Weights of a small image FSQ autoencoder: encoder norm batchnorm.
Rows from block 8 of the encoder, named by matrix and row number. Rows with one number belong to one channel. Each number is 128 + 24 x the weight over its row's rms, rounded and kept within 0 to 255. All counts start at 0. Numbers have three digits each. After the name is the row's rms in percent of the matrix's.
# convs1: grouped (4 groups) 3x3 conv, stride 2 (encoder.blocks.8.convs.1.weight, 432x108x3x3), inputs within the group 0-5, a 3x3 kernel for each
# convs2: expand pointwise conv (encoder.blocks.8.convs.2.weight, 864x432x1x1, transposed), outputs 0-53
convs1.113 103:116115113127122122123128106144148123105133127135134116159099212181134143126080129101090129134125120154131104084071099151137141080094105099110139136159124128154112
convs1.114 096:127135135142140101134135098159121086107125117123100119124101105165145151158083166151166136154114117146103120136144105080127132124149156142135134112121090126097136
convs1.115 100:110107145127150144156125161072112106125149132121137138169189145159143130155073096134115119116127123118096165117195135107090122157213151121110082123132141115134135
convs1.116 100:146140109128156078115127080114144122134104112134142141102089114090126093101089117094127135134169040107109095091128104132144142145112112137143109124133077112126129
convs1.117 113:138177122142131146130098079132126111126150144110127108109116125148155103085141141149138120110129148113079071095060090090086108124106106138102125122143136131122108
convs1.118 099:179134173121132165124103115145149089130141158113078177144116116129153148134129165155121129111099105085104083096130123099116097130158110125150123131127138130173096
convs1.119 098:132149127118135090138103169126117111092136069100143150109137158149158106136160116169155104101126106108078113120140101111098153149123125113133125126173146119130136
convs1.120 109:127104181122123138134140119129087136142130132130142110102046188130133082117109117119067142103140128104116134094149151139125097112129135136154143129101127117143122
convs1.121 089:142129150152126085154156104122149129125126171089142082190130159123100177130066147172110139098095101150133166142114109134137174174138074109135139158170141131105130
convs1.122 101:134104134103108095116118113146122118126133142135112108145125158085089096147091086086141129135134149094111103156099116191124122108094103118136127134101152162128126
convs1.123 105:129102106133117126174098126102114130157116110145121093117152138109088104116177147123104125103129163118109115114091116144138087156181109120116138115143140150140167
convs1.124 101:128146114092066119112146108135117084125117134131149117137131096092129162147105195134138145116133129128193087099147058096136134111131200128140100126098131147136135
convs1.125 099:151142106149107118100136126132143129145147129073149155095109132127142129149107128116140111129110134119129114161121098150122094115075141118115136138117116139113147
convs1.126 101:134122133112123169133078145151149161109109149159118195154107128173115098110132191140117132110132160148068163108098137152133131184121143145095134143147125126145107
convs1.127 095:149125126136111157134134127145145107121155119143121119104115090141130103121044113171143119114146133133117142128104112101129122170135146126154129138141109127175133
convs1.128 105:100118118128122121097115093121122129164154133127112185090133091127107090172192168107153133150162155113138119096134114141119134142138061137125157106121112122086128
convs1.129 101:133136106146111136096136163187151109120148131111102108138118097136103139135141103094122116094119108109117173116071122146154101136148121123162106120167123147109092
convs1.130 103:139140141151134109125123131114155125115121082124179110063178139155138186156119147159168166110142087123189085135064128101122108121196152154120167154169143142136125
convs1.131 107:114103130125143133115094075137119127118141122135112148098096107156109137098105136095096118100134124125091105142110079155132118143194079135153127153136148138104139
convs1.132 105:133138115092110116128142132126152177154121121147134148095089124068114118213186139122133127084126088132107094145106156147104132136082174130121138159102132110131125
convs1.133 099:131116089138144104161171167152125130110135115127158136158124156101106126091107062117140115112113124118117127154136084125120161138152088115142159151148176111168125
convs1.134 096:100117148168127128105123109157110114168148106097110067092078148169149165086110139087086146116128125094119135132176120080172127167125087103160170125152115150128147
convs1.135 096:146164162105122113113096100160157142103088129160138093102118142149101182175120117134144149096155125088100105154153099154113092163120104145112134143128101109129092
convs1.136 103:123172124110141114080162113114128146101129096102097180145136126148133150143112142126131164088125092134111089139138156195132119127126140128118162178154116100135124
convs1.137 099:113132131112182130120091105127144103157150154096113095135171079171120098130141088101157111118138134106048125131109076112168118123080117160129151097111136137113120
convs1.138 101:122134088084100099104153113119155163138152111102113139058165105078152104094160105132153072139146114104168171069103160145144152146131161143136083122164113129140122
convs1.139 101:133133082112121102087162112076060066124107081120111145125131121115091111145164117144118057182148114077121136106165130083139150115159096163118152117116124104147110
convs1.140 105:126109144147156114139162132124117145128116112130120109136144164162120144123100074129098166122138126121120105098110152143108162116139190132135125090128140155151151
convs1.141 094:119119116103148145120115099116145118094137128130105104142169065084116085108095127162173112118113113131153113181123103154126092114145151104120115149137143145152113
convs1.142 111:131116101141107117138135093149145100142164135099127138166132163150094134121132158153087106128108121133142130163113120136078139118112093124130109114119156135127117
convs1.143 102:145092124132113196121126130134158141105130104177111139175129172134128082232152198119108162059106134144117086095159170130106142072108153128128110140105154129126119
convs1.144 102:125137105091115124136140143089155138104124122098142121111085119191166119115187112118169173088156148137119130088123088125138069121100161139104144135149151146138165
convs1.145 106:083081124120137117114150164102101127129102141122137165127143099124170130149161131126111171137118101129103217162158144127173149158169090127131126133106127121132122
convs1.146 103:142127137101129109113118175134132140141125100140154118124136116137128101083116124098133121091119133088106126112101145118120154115110118129153130125103107135169140
convs1.147 101:124136110133114096105130125134115129105077112125115166117116102115117139088180118107143131082081091150145087124123144107134137142118125113116102148145130134108162
convs1.148 097:136127126119115141122129111071116077155122148097122084145113113079142109149089076138135128136120158123121113151125113197070114116110091137144137138089137146114146
convs1.149 105:165121158150102133139127122122160136124112106114147109141128108077121134133168104111097117172145148128121108130186139092159125144146102106121089124118130136156106
convs1.150 099:119132160124118159162131110112091132138123122141096153076175081140160101070125091133138107114122132166072133152126082140118136123129102153130144124091109128118142
convs1.151 106:119132152117153089106086092118104126090113128124094111158122142134109125161132111125129188129117088128118110111141078119131162061122072120141103125156135130129122
convs1.152 104:132129088121107092097097109126153148139116123135098142099111084131108113045168130172161103119100081114137129106100094113112082125106129128125141106119087121119125
convs1.153 098:117133113139158150090088129128135121113139166115137112138114156160093153164119107104164118110168141117151117144089161096123146166133108108135130115118141136129123
convs1.154 104:142154109129127127112182162145161114133132137101112120150157086090153144127147064119106111114145127103119161131114178098087170125131172140122137123133152125127159
convs1.155 100:115090145115086092083150131108130095122126159101154094145101127091092102144159102141113158124105120066154139146168106161115158116126102123142149129150166159119184
convs1.156 100:120152117121132099139086150092115138101130132142097165112130097114118083130108113147123132110163118131073185181111092097110099125177118125132150144131131120131112
convs1.157 099:117125095132131095112122096145140090140156089124136093155081076146148124119135194141112060119138087083144091159099172133118138127082154115125150111117095112153115
convs1.158 104:115131138130109137144105110114166097119142114142121135091115182139136107122061084137156166098178153144104137124138161111141145102108124156148127085127143117178180
convs1.159 096:155097152103132170113111134114150108127156149115132112129084103151115147168110117112116091069142135131124114128152156119140050153147148125124095134151112131140166
convs1.160 096:106104117144123098123116100112140149136106110127081112121141162111096169114097087115097071105130085141159093115081020106120096113132166120115114133110127101143065
convs1.161 103:159136106181142103136148140127130153100140126084120128170143100143102121203148125118099092121177133114178149120151114102156081111092112146115116123159138108173117
convs1.162 105:119106127131142122114165138142135117150142177164107138169168127111143104196179171113131129122141153096118128123167164116108135163135192161140112119145156115125138
convs1.163 099:120136129098127075151152108084096117113131096169173135096130142099116118095177145127094167077147095102192127111083122121123189096112184121161128139144100116117118
convs1.164 096:125151160122147148115082116134120130114110091116162122117079146116105089142180136133132153083127077134100120126173130125095140149136141116133096153143134131099146
convs1.165 104:146104128132095106132151130129131140110116114179121146104124121206087124164207173167117128138097131199136159119139179083172101101096153122128129124107119142107141
convs1.166 099:165138111143145108136080121157119183115109087147174085149119149134137149077156166118125093087162123088159111108099096134103170116158173114136112124126120138082105
convs1.167 103:136178118091134099113128142129172119076154144145114110097125125152124120090121115160144125103150151092100124115122131128175102126144119109113140162115147136112153
convs1.168 108:120107101154152124118173117124140137103148122140141100124109123119095127213104179103147122139142133136092142103093113102112088082171180141146086126140160105134158
convs1.169 103:118111110139131135150119137171125130142099108115124133090085127136142123130123108155127093100104099126091123115179122162115082128117138142173107161139152141129132
convs1.170 098:100113135153146141116157171114067125134149146125103121143127077099140092129114084133143097116139115139152163098150135181090113125181102112127127151125122119154139
convs1.171 101:165104142113112126151133083147097146161127088111148118065112064132115142105115046117127126097104123149137082080092086130115121127112179134134122125099130134106111
convs1.172 097:095087109079114104111138103122122126128134128162144104069122117116104120129184171120095175107138122136146106140130117109164095126124125118100129125107106138107108
convs1.173 095:112105130128146121136116108120112139139079066137118118113073181124107125110139110114136120092111103105071107127177091108116112167119072120118117127120132136124090
convs1.174 105:128125121140126174105134078097117111133127156116119108126058109093188119095081069105135069134133100119149069055147122090132095131130085121178123168108146122119096
convs1.175 106:146135124124115102103078130120116134128127061119084106116106130138171141119115144122105165159112093134123131121078078061126144129107201109147115142130070116116113
convs1.176 104:137139127109106112139126132126116118111129126137148100129153090085134100104105089119137117136089131098071130125096119092105090137110062102137107165123125149118138
convs1.177 101:150145159144129090132110108115131156118098083162108107157136143090150096104109103113139107148153106190096091106086122121089150083140147126114125147110103107135141
convs1.178 101:143109173142122124132128101139092233139143095092101167127169193150113098046088104115124153139157066150090162143085094100129125156173098139105137149126120121153107
convs1.179 096:129168093119134125116133092123127127128098110168122105111063118166144101075137142110174134131118077103122134098121102147156154120112134132142129113167132094142141
convs1.180 101:128138131120153165134156108150107151099112168114188069131162080192112146183140142146116134137148104090134099108084157086124122091130162137149137122156142137109121
convs1.181 101:106107106141087141140123113142155115133092140149128121124103093157148159102164155145154112132101121140129072117163167204104136101145093154146124132105153121139140
convs1.182 106:142106143109114097093113107139119100123143113124109164141132203108140133103183148133091112085121116094090156117118135140119098173116178115136093125117116124096113
convs1.183 099:133134131121143102132162128141124128107136097120132138193139095144117147187121156109138100127151111092136133109183156108109150126089110117117131091096100115135108
convs1.184 101:142137115170123093099165130118168130115119111122117128159126110136137074126034072118128137109112132146127114137105092089126118126115149096137144142150152095136147
convs1.185 106:117120141169131137143106126125114125121151159098096121124115139114118164089088134176108094167103140123101092130118161109158124123138099131149126128138159133125148
convs1.186 103:128099109142114080097110118128079100141106117111100127130133129106166151131112099114068077134098130113170152140159137143137077083143134122159136124134095105146103
convs1.187 091:138122152153138153110128113107144114118123121099131173157112088130127136144146092142124134136156126084145134143115111118172139099115120111135121168150128117188089
convs1.188 102:138106117112124119141130137116108105096090149104111117146159116147128181133107159108090094083098118082128111156103112119122092115112156122112113147139101123131100
convs1.189 095:087117120121127159098114118166142172143099143137072134161123138133131125148127168079170114088121130134082058139144126087131130147113150134133120124116123113118112
convs1.190 105:143106100111118132115140113128143154112126145143160135150118138151098141200224131152128121111121094135142101147101111163093170147094139118106119140158125108127138
convs1.191 102:165132113166157140116117143132135167112146135089105118086116119129087068129146177141129157173135101085101145141090083144159101092117119130154151129145132116114086
convs1.192 097:178138104130130123114147140114109122134130117127120101162110120112143139090114153103117112132120138108076129100135159143104166107159197092132114124097145139123139
convs1.193 097:154166141128145103118105061114122116135132125103094086147099156147119103099101134080129152083184100128057101108126118123150107162111103129121108120103106114151145
convs1.194 099:114152106118144131134111104095162121062103137109162105122153081156144067101161093111146104111150107124105113130093125079133139079116180154142146156135152113104134
convs1.195 102:128135150131103122114147129122137105143091126112125153158107148117137147042143070131177101125102109108117127107127125120109082142145155127105134126108114126129134
convs1.196 090:142142131125129123123140102142149138151112148148097118103136111136126129131123115104111159143101146118164101145160146126090159088161139101126121155186145146119119
convs1.197 102:118119117147133158149160154146139115137135165089179127143125116122139097163160105143120158118084122112127167103142159133109179111049125146095129127129107118110125
convs1.198 100:157094136154157172136120144142099135114126133131151111094107153114116176214183195147137122146113121120119156125147152158128183146103091129128125140157125091099124
convs1.199 099:153123108103139131116098079117113137153119160125110071178148128045128103119107110093099138104117110092096101146080151139124128091160133132118110094117120100100098
convs1.200 095:125102057116122121124150105123145095097132153148104114123124112157162136128150144171118089166134150127091130161188182146106139134109101132137115104131104117122143
convs1.201 101:131162060156134104095127107118154150133140132138173147122129126112115137130183094168203126144177159099190106092155158115156113148179105115128104111109112122076103
convs1.202 092:102138133107145176113115121080109140120183113110147080139153095150177168090104152129140123125111171086155125129123100116093113137148135145149119167154106124103156
convs1.203 101:129101120114135115104138139124110115098108088105136093098126078114156141131140126146111138125124088116116139083127113101146172141094107137129150133122128116100111
convs1.204 108:112148135104134172126111083125124110125126117127155094106171122142089093097097095088103112140140087162149144118096106110179097144103113139120135111109162132143122
convs1.205 097:146106125121132119100128175122117134111123100123113155074110173068149098114174106155164126113131133064098179112120136107140111141170093135139111140099145122098138
convs1.206 112:124121148144127128125100139133149158128126094119111161116106114140104160114137132117114146115124087147079143186097147156095125184149100146119120116109105104118161
convs1.207 100:110126147085148107125130142090113119133119105124146151114144118156100182130069134134096131117088095199168132104098142124134136133096212098135135126133136141133158
convs1.208 097:133091127128100156106142120115102123166142132134121128154102127144097170136120149131077105125142121099103156129133117122102090112124122121119120131143121136149123
convs1.209 096:133144148117112147108116164106113132112103097135122078091153154137139139090079066119127134091091096141132157164159153160094209131088110123129138086127158150108136
convs1.210 096:090123099151141139138141200108125114114183096144123112172128151086110122161100129104091123126149126115140163133134075174175112137130075121131128124140159169139101
convs1.211 096:118149114142122108101095127121156103138115093119139084106135138107161151073119099117130127104096100138144112112135107129097109115148103111154144096145146138144134
convs1.212 104:140119149129146154121130112165142144100127162134115115094116170139092091091111115144126115132147132142159140086101050101096070133156155153153133121155172164130160
convs1.213 098:110133145123123150121111133108113121113162137112137117131168125119099175135124184106106149114135136188084122125170169163128180176173114098105122129137129154120155
convs1.214 097:123121110112129120143122153096120103101130108123110120214137083120137118084098116142203112096150158107153151140112081159146105120100077132129102117134163119136152
convs1.215 104:138151103109111130132169143080117112140098173081146161134113103142124134115123134101118091116129111114156115105152084179126074097179161119143125136134164118126134
convs1.216 099:114144134110127115127129126124118120155122123108131128117136163124106145128140141100128112180105170114116169091087095156083161113097106124149138141106135088127146
convs1.217 099:111148116138129162129137119161131111139144149127152120131102121132133176128130129095075143100113076132135115108125090126147147155119179098139122142131102105128106
convs1.218 103:086129112104164126133106115133118107131143160170106110138123121143136125128142113134115129135120099160129098145144093196175143132140085114123116100126126166111109
convs1.219 095:148129160135119120157136132100123119138124099134171129123128121105147134088130149141111134160091117094135083123108183140116150107147098091136168124157147144091092
convs1.220 102:139138128120122139139161130135164103138159106155129087126151093171159131175130144109144114103088174160104127109084123119095145125113064127104143131105117115139147
convs1.221 107:157129118127149134162132104109125062118162121096154109128148103118169165115138135133147142182093135149179110174147142113136155134171150116115149153101120141142116
convs1.222 098:131091117138119114129116140142127121141107110145111141115134148158103132125124116119167132164139122137090105170189131135118139143107125130101128154141145164131152
convs1.223 096:115127128116156126117131144137086134139168114108135140107135119150149131153138136096172169139108146133099133178097158159155097137091166122152113158113103125164135
convs1.224 100:131162118141171150116107109122113124141167138125148112132120105156149104092135124087123117148107167162134117105128132178148099158187085087127141143138108131136069
convs1.225 100:127115116130122118153127134119161097133131115128095130128107168135175137118118136115157147114116118112150074168150175140116096104197152092162145087117139112116185
convs2.113 100:093129137102089109119072141153117103111128122152146175149102107129113122090123160161135161125143108154133140115123136118140096162160179162148152082115130120149138
convs2.114 100:131154139154103121171141144170110104128118125171151156136122137097120170090143164168147091125070069098123149118143147165137135144152146112139130133151154108118148
convs2.115 099:129109147094184136137158123116104080163105128104134090127135136128133127109094183103171143162129141166130132126108044118132085134118101131126102154132141113127143
convs2.116 104:121146140144089098138133137112116166205143114130154169174153147159149136144145121110145135089180094119163135135089094145131127193127180127133107137112139133126144
convs2.117 106:114124183122143120127132132116112089130128148122153127144113138126125126132143178135101154109099100118113194215147124101156131130132121125132147096155106089211124
convs2.118 096:121153139132168136132142128159121096113140112139145127116160147070128142131134118127149136155128127123147117118115078113176144129120127118132127074140119117113129
convs2.119 096:105096091113116129093149122144116165115152113123138132124104144119148148140121096087160107112152116128158153121125123135084085133170152127146121161113169113135103
convs2.120 106:158127108130144119124129119113125102156103130140136129098131101099164180168129104097123129135122152099078173131112069109115104150106166129138115118111094160179128
convs2.121 097:095150133143091147091134099185118115111129113119157095111103169116147153079137121130136106139124148142166095113141150142129071122092156119121156167135122140148128
convs2.122 102:131120138127148120096131157142144126133192136117108177149140144157108137080145128096127137168153146100162137160132117145143125139136107138096136136147134154109114
convs2.123 110:144146126139117120117102151111143113132125110190116133155144089130109123137090128160144156157152146134095115142141135148128204156110095124167122138153110147118130
convs2.124 102:150137119098147074141112110143142138135133098127149126099118157126136149100180079168189114120124148120150144124104165119118111124174181113103109107132143143094175
convs2.125 100:108150084129158108127156145104166092125097127109120107134110115189109144086147086160120122149113110137094116153195131093140122146116104100103100102153162169108094
convs2.126 102:143110144118121129084153122140122134116126124130109107133138160092106150137080108184151125130134119080090132139118135138111141135118133103118111150135107082130121
convs2.127 101:183126112152140133098139149107091111140115115171121144190095148144135133123151153127106121139134073135101146151087061136100094112137096125114161170145131115116096
convs2.128 104:129128127202072158139124124137145116163181097152113161125121105146157179098104162125127125151110131139109104131164133094092160119109156107135100104186135106126127
convs2.129 098:103155106128090113131137111159140109166070131166091138143102098109134143100140110180134115148163128137146112097096132094174153143121148109151122135113146112140129
convs2.130 100:113117122157171120110132104104158173122174128099148157125111129085140123110096115154112089107145133122129106128099151121104143098136155131117147083107143157137139
convs2.131 113:113127110142112165156116142111139086115124147182112095129122148150126116170150123134121142158139157112135136125137101123142180121092116098168152146097143169143130
convs2.132 107:125105130162154130095147104132154162137159130099174124099127144139140071118115161136153133152119131105103170110077164111110101107166068137106132118085118085141104
convs2.133 103:150091128133133113141156099138110162140110129160137150153130189137166103122091142104097164132146136134134159170144083128140116142127106134139137159132132169081128
convs2.134 098:129136151141118091105143142143168135113072115136137136148153181133155163139160136124122135091101134086134131112126136127127104112131145175138135129129132142140138
convs2.135 100:172158194133092140136113141150154090154170093149125110144114118107173147087111140144130140114085140146132100100125135093154082114110130174123113133136113125174108
convs2.136 106:102142119121151126128158127170162153162107116098162111112108092126120161100111135157102116105153124121146124127119152128159080146148117156123120104112123117155169
convs2.137 104:111125123139135156116117125125130104137174114122126109108099125136143166103139143109134121100124103140121079143136119117132159124175139144093150157148164099104122
convs2.138 104:102139133162106141121131110113111150094091157137133133114126118141155120128146148111133155100170162164149145161082128107118158157126156123132126148142133146134128
convs2.139 103:103067128156134152082146159169092140128108146112102069139109149142140177130178140115118108145156146141112145102127134113186140102142182107156138105189156142119143
convs2.140 101:120124151110165162137143117132141129116142119125104148111136153157148089144130124084112109125156097116111140146142097163072108113135116146144098135108183191104177
convs2.141 093:148149101135132178171115101102142136126121120093128091148067142112136115101155171117125117123101139079118142132151112122131135153140148129148106152140084088158140
convs2.142 109:101130126101131126130096124146095161111157137133122118123153140134157155133111148109146158161193139180111142093131120103184118111098128148116142133114116129107136
convs2.143 097:132091105156093143135084117178119099177136128108104114155129114095147138130121150115134120139151146086103145159121151157120110149102088147149122101159110118129132
convs2.144 100:128155112157138126121151113143111136142146105123119142107143124155142121140128148138138136095136112149128093124111157168137101114116100149113119110088146112130098
convs2.145 109:113088098091158156153136112124131109161081141120119103106091103141145105086143145133137164160155124110165151156148145144131101120133108135075128115111092088157092
convs2.146 104:121107120123138116123137129135087148134143102105131114131094129103144141110120153101115139103105090114133161140156140115127159148133121078125138104131113152109106
convs2.147 098:136133087099091129127162102122155135131068169163160138074137162160111130122136122102163176138155122178092113118156112126114111144123085102121104100152145097119112
convs2.148 101:111146108158085140153149132135141192122153099121179139151105128131131126062154167124109140126105076136133123095152180157193154135163129145135088122111103129124133
convs2.149 105:162166127165132119135141126138096163099136156138151155146097127080121104160139108147100119134089077122111131122146100125103101138141084101146083093138125086156141
convs2.150 100:130110143104136137112142135111099089101128125108160159153139119129133145175153109111082115121126127112113108147175151127126127139134144110145161139167110152098113
convs2.151 101:097122157128131100132124112147162125169104106099129087090159125147100165162153108137124150141084117122138131130149087117136149116135107144111093118118191135122151
convs2.152 106:151111168189121171129150151163138151128122118140130155125125117090166122098118154106145118111093115117110138161102131168117133118143148125145153157118156146147136
convs2.153 100:113103143145155109117118118126123108134119074111183143127116146186141150156153178105144130137134138176186110112143132134081168164156107130139118114146149095137112
convs2.154 100:124128088119083120110112114168132143112151171118104125108130138123106091106117108154115129139107132131162118112170104126165127109151163119115142099120149153092150
convs2.155 102:121133095124126143133112117074104144149100114111114153095121117143124113168177145162114120169147086113142147175142148116158083137135146116105145155100150095149121
convs2.156 103:130120172138123103143159090112103126149108114163174108101121107134116153123067142136148096128080106126127098129157137135126129176114109118115135120121144124106075
convs2.157 103:132139114147120151132107122116109108124115113101142157114117169117138101127102156123127112156173144166126120114157129132173130133132094151146102122137133145117143
convs2.158 097:148155091154124129143159107148129143146080179133136160155121108069108094097106122144132151129087117133147100181152148114123109130171089116111136125147163114108143
convs2.159 098:143144122137135112120190110144094128167130136089117111106119114102142176093145114124177124173135124159118149084151137106123132148156106094143055122148112133117140
convs2.160 093:164181103119125138079156145163119127126097122128136127087130106179130139122136142083121136142182108151139102162124137085111123147142152067090128167153132133129104
convs2.161 102:127095096129121138108108136140128086130172129153123128122107107174133082141142147150159095156122142067141137153091114140121123114076158137105129140067141099095118
convs2.162 104:120109154122128149107161140176141123128123124157144176119102106126151127119091129128118142135134097170095140132143130099112122127139154106108125170157142135112089
convs2.163 100:104138143142149074112163119082169102141122106112165127137147149148115151167168167139137206126131154147137165160091098112100135142131153159134154107156150106098127
convs2.164 097:117118101115121123114170131134165128148113141130169162110122197162111159155140098122118091095096155109121092111103149115112154142114139125116103155128108095188103
convs2.165 099:105147112150130126121118107099144119132131142155156152078138111104124151149119133110179110127137106120091120137128120121138103156139134093086115145143131106089154
convs2.166 099:106141163131120110155167121162136109141113102115168119113154136097146118123139154115151117127130126118141120133120120139111139140127173106111182159119136158117092
convs2.167 104:104145179152102132117166137081123172085115097144140126091111126116150142120165116126159124077114100091125135132122135095122088109144095169128145140161137110146130
convs2.168 104:157143131125131139089102108155126140111116098138128126152117103110108176125084125121128127134149098143144186140079114104102094116155111163129132106148150082138107
convs2.169 103:077135145128119135107162109103121137116098176147122135101083155102118105161147106117116159114138117130112177120134128153114082159230127151104096133140155152110083
convs2.170 097:107116118129171147118140121102144140130133134153119144103100138116137138104154114125116121098114158119118132123125103092095108114125106089117114147135107117143071
convs2.171 101:128111142122108156108168167159090082152094129118121123102090093112108129126107114141151128088168171146112136166130125147098132125142138130116127073109130160141099
convs2.172 101:094155152125113092126130122148178125157139093115136105127127093117133154167133139130146101093124140122148126164085159135096099169152111138125106138144155134172133
convs2.173 096:103098132095088126145149130138181064108133107098094143124147128119089158111141109128160155135129130164106114109105124122134127113104173080150126124104111143178094
convs2.174 106:131151102131098124154137118128106134148118149118129139173118178143122111141071144129117167123118121132153152141147162178132121125125152143084140122141097105100146
convs2.175 103:157106125115156113120100149082107043135083145175147095140141158123118141117099103107140090199110119143103108118089135140128132131152149077075161121128105152099126
convs2.176 104:140104128178102115142108130137146176114119101169146151112142146103150123135110157146164085149118104115133135109114125134134146127174136128131115150134150103110163
convs2.177 101:116112156119160150119139093135097118153133104148158104153130136134137102151155166147143144118105091132120134134121096137128142088153129111162098144130140104133134
convs2.178 100:147139098149114156148146107130131132135144106137152145148112133094136131124112119153123132121141086150124138157131173103105101118118082160155103114116111142118135
convs2.179 099:132137158141143132153138094094145132136100097123178121119150107111136155104158100136142117139098119101170105099135167086125139083114138129098118113129166103137139
convs2.180 105:103114113168137152095139104162135154153144152148109119110097153113130161125138129100123133145152137104120127127114110110108127164124188125152149119147132145124120
convs2.181 104:125140134147132170098122126147124087142133137146120119073116132161140165160187147074143136132137146103147087086163089142137123154102119140117132172140161136078125
convs2.182 107:099115144116137123111112116106149136117133137125157161116135135150118160118148169124162122100117108110088156136100190145129106135108190175142139121155154148191121
convs2.183 103:093138116151111146092163142103091143140167102099126099116124110121100158145140147116144137143119175127099094120104160127129112093129132131153109133097099161141143
convs2.184 104:141102117119145113120142136089152121123135070116135177128137175152151138127134146130155131126137119120121119117092139160125156137123133134123123119135140127120131
convs2.185 104:140152114125146107136124128098160152125136105127096141098152132115121123139108074156167121098108124134076115123117149166096082138129152127156136116130107129125161
convs2.186 104:075096155129176130139130151117129157168092136169131121139154154130142120097101122129134126105121116132181127102155146121173123090129136166188115094131169087169146
convs2.187 091:145136087105117135138172141109141171143182105112099117148106186161079143122132147130128114129126127099119119158146091075115138112111137106113115125131101164136136
convs2.188 105:123150123123141141131100166170086135121153156102114091145113084127144120099145149129112136110123139133107098117152160141135157118120125148099141141106090107139105
convs2.189 094:110111150143149115153115120151139140135135119150118131158179127142145132140116145098096142083118146134136122121117158131113136095156120152140109134104135119113120
convs2.190 101:153100112116108125156060169166125142107120081113155102121106140123137131119121101163135137125147132130141102121143118125104140087107145125115136112102125112118114
convs2.191 101:113122110157118127123095090126172165101129068119139105103103150122149136123145093095140073109094144131173152138103107107121119133090118125112148122123077134121136
convs2.192 093:164122130133126146119082152162121087127105123160141136144119116093110058150169163142115137113119103100135107110141133114136153124132141124173095132090165070138128
convs2.193 102:137113155133149125127177132116108127119116125112161086117112120131086121101109100155124117077120103108129111152110093132125161127109117139127110100141141100124075
convs2.194 098:105096134145167156142142120131096134132130098171133113134169136131153177114140127151135105132133134110134106140122161113116108141175120116140112102128125148174101
convs2.195 098:122099106158115167127176130119068143159093128094160172080127139144104106075120165128140143157132139144131121126149118129151113143112144155134082113105146148108147
convs2.196 092:093166095102152128121127097096133135164134152138107140124132163131134163100117162172112121139171139150102120150123104113122100160152083166127102118155083127138117
convs2.197 106:129108101132120126166171108167124128119152142118130192138149161135148119129118106115132102135135121152143113108116104150134144137131158101113135146133131146162118
convs2.198 101:125137102103151099103100119145133137091162142104088069138130124144107119153108073158176106176093114108178156128133143087095141122095125095108147139091134132100114
convs2.199 104:124129157127124131080105131173125141164125125159151097132126130140092138094150145137128113096136142110097113113103113093090119110118132127129091117126095126096073
convs2.200 098:132119118149135127146142146172118133103155118156129117140104153130078087153130131140126142099116125145128136140113101138156092120137101116125101108122127103122140
convs2.201 100:113146143145106151128171126189092108080134103124134120116141134147084157167130142119084136112108132097140128097111153120093156118127124132119121127116131094127171
convs2.202 095:127146145101105107101139088107141106132159134127129112140103101125165106102138161122116124118096169171092145115133162083102127155164121146153119166142144104176111
convs2.203 105:126132116119131143106138152128072111104106158107118146158111125108099145096106110139163130135149108163135133132101144125144135146163145111145137101127093128120173
convs2.204 108:111104152118100150098102102147150131121108102098093114121118152125163115148093109115149103099157148152118162121127138137101126143137155140120118110150120150114151
convs2.205 100:121125133108129163111098133137087109148110112108129153182094125077149150156106132118156117141158117125148150108130126101139156192142146111178141154118085185147135
convs2.206 108:084066165171160111127109132137113101123146158112137150133126118132180112109127113174092120116129103121124149152110137093110103142166107120122127171145134159118133
convs2.207 097:134150152116158129125125089145151147146142133126147142138154137123170080141119126123077142146117139140117114107102137136123101173119144094135131081132116137124110
convs2.208 096:123135123116101119114174101134106139111114155117136143106150105149160122140132077090155130122108130124142114126139174162113130141118182109077079091112117098133121
convs2.209 096:101129142115098091124134114115141134117145133119146121144150138140162119114152146117133105102136134090108142104102147128176089107117136168140133131118082151140157
convs2.210 096:095146141146180107116078117110096116125179115132112154091134112109138161123113116099114167140116132117126159143133144081173119152101143144102073134116102125176134
convs2.211 096:134139106104140136113139112105129102112060144113144061149108116145140144117144102136140111112133114167138115124126158159114121092128151124132132156155146107150135
convs2.212 100:137124114177127069135146115138119146129135128152149098109133134132113149122098120165136123120094161144145101124103160134103111138116121143147134140155150138170121
convs2.213 096:132162098107166111159165161134170149167166187115160107119144133075135125134136145165163133083096142160130121132125120120115129139078120101145146182135157128120138
convs2.214 099:144118144121092135091144140131125086126092093122137128117087118097107093124143119103154113143103149116112145145118149147137098109119104124111094112103098125107110
convs2.215 106:137159112123098159105164099117161129150127091106176138127139142106147115136132126146122102145140112143121077112175109158127149104143137128101124112115172138109127
convs2.216 098:127135132145094143150115109104168160173140062082147104167103094141138113159171128162139107113144116118136135130170186138103122109123099159131136087111131098129129
convs2.217 098:117092130124119152131178149121098111114146122120130076151111142141146171101112114151097128135121133149136122107139152106097110127157150143118169115129122148140139
convs2.218 102:126144162106152128125143132118126161135164156129132087122153109143157135120132126167123102167091150151164089104142130101110129151129110154108162061158145098159115
convs2.219 096:127081133105165126156142140128110103097120122162102150166153156096147106191116114133121106142126153122136155116140097159102124108141108118150098116123145123145074
convs2.220 102:123078143098137125107160101094107107168097147103136099142133128125109094132137149117137117154106147137124115170121099115118111125118191105151153137132121077146113
convs2.221 103:122111116178093166155129143104123096129140155133122136108106145107148126129128164090107095154154130135134120122104170126093129153079119107106123139153139130113150
convs2.222 099:151100124136107118128123130124159122093136152156105159130099110115060143137143111135148117169116114105102086122152120135119106153137153104099150098119121156092110
convs2.223 100:158166125109125128137109098095123144100149145069142183065108105160122107132107080108133093168113135105096148142143139132138132087124133161153125138108137121123119
convs2.224 103:094128138127134126132135123126162119155100129104137136077135126137136166146103119114132139139121076157161131064135151145162100106112111178133110102131115107129145
convs2.225 096:160154173099128116175120091109134164173164157135085122170126137144165110145110154134103135122089148126146165140121136131101141136112145121133138067146124151130067